config = dict(
    model='multi-label image tagger',
    norm='layernorm',
    inner_norm=False,
    patch_size=[2, 2],
    depths=[4, 7, 4],
    kernel_size=7,
    residual_init='none',
    optimizer='adamw',
    lr=0.00094,
    beta1=0.85,
    beta2=0.95,
    steps=32200,
    batch_size=256,
    lr_schedule='wsd',
    weight_decay=0.2,
)
Rows from block 4 of a small multi-label image tagger, named by matrix and row number. Rows with one number belong to one neuron. Each number is 500 + 25 x the weight over its row's rms, rounded and kept within 0 to 999. All counts start at 0. Numbers have three digits each.
After each neuron's rows are labels from the 100 images, of 14848, where the neuron reaches its highest value: "strongest on" is what is common among them. Only what is clearly more common there than usual is listed. The data: simulated grey scan slices of phantoms with and without marks. In brackets: how many of the 100.
# fc1: MLP up (model.blocks.4.mlp.fc1.weight, 256x128), inputs 64-95
# fc2: MLP down (model.blocks.4.mlp.fc2.weight, 128x256, transposed), outputs 64-95

fc1.217:467453478494532442508534498492511539484499488533549477517523457456504510525479512506483522518429
fc2.217:498493476504480509513486513461515566516501517538512507539484542470495431497474473513468552512476
strongest on: belly (99); noisy (65); streaks (55)

fc1.122:490484514510447507544510568503502510535477507496505491537496520529528494513472496511475492468452
fc2.122:494501473543537475518484530519506490530494515487496501514494448490520465554514499507504574489538
strongest on: several spots (48)

fc1.80:469501540514481506474487491525471489498519532499508490479511490479510497513505508500460473510511
fc2.80:498479529491518454483479489531538447474490474506498495503501471554484490490574567511489549521521
strongest on: noisy (93); chest (66)

fc1.97:485481495473532440536514515499499530495501516532517482519531461462495510504473479499490526475488
fc2.97:515486509523507519494496519483509552524487508523544495534475524488480451512482503540495524528489
strongest on: belly (100); streaks (74); side: right half (69)

fc1.73:491528499486527508514491523546466490531501464513483483521546507465519484490472448499545532512522
fc2.73:489527510476487475502538501506535468482469486501496522450501522496498531493502482487521499497472
strongest on: noisy (82)

fc1.75:515526497532492513475492509487443496538506507478463486482542503483525500512514459501506506482534
fc2.75:477476516521509492460528505501518521520485471525523536507491494480465516486491479506489501507491
strongest on: dark spot (88); limb (51)

fc1.126:454510527488527491549529501505467490483530527514518481524485530499470529465509494510492512507540
fc2.126:501492522487457529504491497492488482511511492475523458552515501525426499470470516513505479538502
strongest on: head (93); crack in bone (89)

fc1.249:531500470500508470489545517470499539510515537545501455506466505500477476572521521510504509486496
fc2.249:512466525481505493498559520452527550480452516489536493516482542524586463481460474494481530478489
strongest on: noisy (88); low contrast (87); limb (67)

fc1.239:503511505478453501497473468500508528494508506503518463490490471503521461538510483521504529519487
fc2.239:476495516451503523486517505460538472478451462520512506516464476483542540510493512509508503488481
strongest on: streaks (80)

fc1.24:547510567496430481525524453449510484526506547524465505474498498505487480528470503528494493504501
fc2.24:479527502498493485506516481543486479536529529513491513538483491511519481494524548505460482495465
strongest on: side: left half (67); noisy (61); low contrast (54); belly (54)

fc1.190:516528490525513522456514491507508464515516433515489500485518537510491501506534490525528483512547
fc2.190:493525459515484541500539520492504593474491502477509493497502533489525447506492478503501516542510
strongest on: ring (80)

fc1.226:484515482478516472508500496495538493506493503511539490518545494529541477543445502508495492498485
fc2.226:502546514486485516498489469500503484508521530545520469513524522505493495470498461531506533493504
strongest on: noisy (86); streaks (63); chest (59)

fc1.39:526536502523475462514501538473511507546496560521549479432480493476513518504536485515494497496494
fc2.39:510484474526468536496513498493482484535514473495525497524474477483447503496486497561503531496493
strongest on: crack in bone (92); head (61)

fc1.230:505488504468495492460522506507497528557509483524497467531477514546491474523493501519537452519469
fc2.230:473461527503493491554481517479515528470455456498513483567474437462492513515505516510534533489500
strongest on: low contrast (84); limb (50); crack in bone (44)

fc1.121:482498467505466517483519501514505518510513529502534456506472449501510497506555449511518485484490
fc2.121:507490503518511488473554491525470533464473457497515511556508524532518496512501502491487534507513
strongest on: limb (87); bright spot (38)

fc1.53:507501528489512502541518551517480505491502533514497461488508525511468498508502468521497493529522
fc2.53:520479512523505522498497473491504506489566442490500487508494492512435542525482513565528526483535
strongest on: crack in bone (98); head (93)

fc1.189:536520467495472517488513513489489537502505509476493469521538492521498465500550508512499522496498
fc2.189:517505485493528479501492464495514510492529517481505510486500517509498576520511479500560463501472
strongest on: noisy (78); low contrast (66)

fc1.87:494499548477528453531487491476520524503511504524496477502490499481495505483563489503514524528484
fc2.87:492487531479450524470496501529457498495525440517447509481522496518453494499520518495518441531473
strongest on: belly (89); noisy (66)

fc1.38:470462533473484543480506464552487494516522506497527494455530448490501499530517480507518431526455
fc2.38:521533472455490520490507512512508479482497572516486489520538481506527490484527529508469482512469
strongest on: chest (100); noisy (70); streaks (50)

fc1.251:470480464486459494489488506521532503502497514492466479523569464463497489516465494495517511484545
fc2.251:524484511495499460467482540552491493526497483531482516470496511516506497485464530487489493528507
strongest on: low contrast (66); several spots (61)

fc1.136:496518517543505511476494460486523495520508460544500469501459486544485499492505536504492493491476
fc2.136:510503456512471518517506458449487502504518502494500469503506550494508545497492485507502489481499
strongest on: low contrast (91)

fc1.218:498490495487526526566517483505499502523527554472516499509476529514510487509488477511522535528476
fc2.218:535468513503473504474502529494505485482542433524508495519471475519445520507497533512461538502538
strongest on: head (99); crack in bone (96)

fc1.169:505531497505489536501527473513505527501524450490509489518484478475531482499488475513533512483497
fc2.169:471488528476480485496488526499487434474476501526512518483474505515448461446511512508500504520497
strongest on: head (82); crack in bone (49)

fc1.151:503509515480514503447497508491475487496522501501503464485490491530510505557493489511468521452470
fc2.151:488479526510471456477448529487494520535524465519473482488467499474459495524505487516463495507531
strongest on: several spots (45)

fc1.195:473495516468511487522534496477504499529503533524483491486494463523491454526478452511510498493495
fc2.195:520517515491486463521514446505519470533547506506527515487468479513498511522483539506494486522496
strongest on: chest (99)

fc1.223:458474543486505472524513558550510535513491542509533470483484482506533516514470490516498493474452
fc2.223:467465502505507521513483535488530479518497463519539550508515534491438506516498557533528487491492
strongest on: streaks (94); limb (50)

fc1.176:557529459517501488451535521523481524511512481488546497471472450493520459497551486497506495496478
fc2.176:448469508491495484473523493464479504489473500515486530466498470499471515471515506499522492531505
strongest on: limb (100); several spots (38)

fc1.125:480483514519495522545497490520548518547509510512515505525484449510516515519492481517498472517496
fc2.125:521496524498483491483493521484482496468533447498507534531479546508514486494501480492500489496532
strongest on: dark spot (59)

fc1.66:495453489473503504478513514477500540505508448544491443521522480523468466525491479513502487506474
fc2.66:507488504478506507522491471501498553483464477515540492538499477461511511495475465548491575517519
strongest on: belly (76); noisy (69); streaks (51)

fc1.206:505572515516516506494487511493518499509499476509489483478552516505542500538443493523469520520462
fc2.206:470479499489499446480492521495496493538483436503509533507481513495490523519518517494499450531494
strongest on: streaks (66)

fc1.250:463467488493483454477501496572521531541502485497521473521506509525485488482498464495465487506474
fc2.250:476481480519522513507501540458510502505493469464535505495516515447487504475462515505546486502491
strongest on: streaks (83)

fc1.67:462476480514511500491479527516528484516487456496466448512502500481465485550478469507540465489533
fc2.67:497487500470503491519482532527521474503452496495477482556512480487502515469520550508482540517468
strongest on: chest (90); bright spot (37)

fc1.104:487500507464512524507504523580494537520515473490498469519517509489522517479473463503549487499501
fc2.104:445491519492525491511522519525543460504432458480543472514491495489518504507498566516508515512501
strongest on: streaks (53)

fc1.164:468499532499508500511507488477505479526540478467479510501507500477481486497515509500531494509518
fc2.164:474469481469516505526461524456503489542543478526482510476532474492451529511514559507492484470547
strongest on: belly (97); crack in bone (48)

fc1.204:462495493486489506504532472503519488529522419481473508523497490535497544487475488515525497507497
fc2.204:500507499463448549512501525491495526481514502495494482461518491455444516495501473513467486496494
strongest on: chest (98)

fc1.1:488526527493536494491500513521484481506534518512493498481500502502508483533463445504508483498480
fc2.1:496467508536496541490506499468530550476498457476496513557491503489417546549507512523470530477503
strongest on: crack in bone (92); head (87)

fc1.105:473522466491503476462518520514481517516503507514486484479523468495481507466494502505440514501504
fc2.105:507477509498456491461518540498546499503552509499502523521471495485496520518527543524455508499451
strongest on: several spots (67); streaks (50)

fc1.85:478512523513499534521527475484461494543509506478494507506480524530497469557515514530540503527532
fc2.85:515506459515476488510544464507511558516511528545519482472467518506493476525508469493488516501524
strongest on: chest (86); side: right half (69)

fc1.111:510491470510477468503512527524459549545525484509493451476484456489519450524481475513464514491467
fc2.111:474452495506469488495501496473519539489478469508506515429467471476464532523487555522464523515473
strongest on: limb (99)

fc1.89:506517507484457517504563477493522498476526467495533483518495473514502472505500486512490509541497
fc2.89:487557508508483499515494524476467561459498525509467539490505506504525466514525499485465546483528
strongest on: noisy (95); several spots (61)

fc1.146:475478492448525454552495549501491522543513510506509461491467501503554494503483447529511498475476
fc2.146:476506490521526513544494529467512503512505513502554503475517498475507481514461507507520500508537
strongest on: streaks (67); low contrast (61)

fc1.159:510517512470529535507448476481549477498522483534533486481479500478536473494534464524505489530481
fc2.159:549462522489476501521507460545464529487461514524512513495470512554501482510487510474486439546488
strongest on: noisy (100); low contrast (72); belly (70)

fc1.200:481472530507517499506487546529483460491493491540525477473525501475491500510495378520531536461499
fc2.200:476519480487477487526515455488517507488455499575523507480487511518474501506469533503504472501467
strongest on: belly (61)

fc1.17:494516511470498506506526486476512514485498544522491475473506486502502504496466528511480515513504
fc2.17:496511480477523525509482458500478523520517540517500487499516498478474493533540514499477491498498
strongest on: side: right half (80); low contrast (72); noisy (60); several spots (45)

fc1.254:466465536509524506498476552559486546506514528505508478514499521487495504535533506528464500510501
fc2.254:452468496506509500480475503452507472551534500489466489441510459516419527520509507535505497495509
strongest on: head (77); crack in bone (75)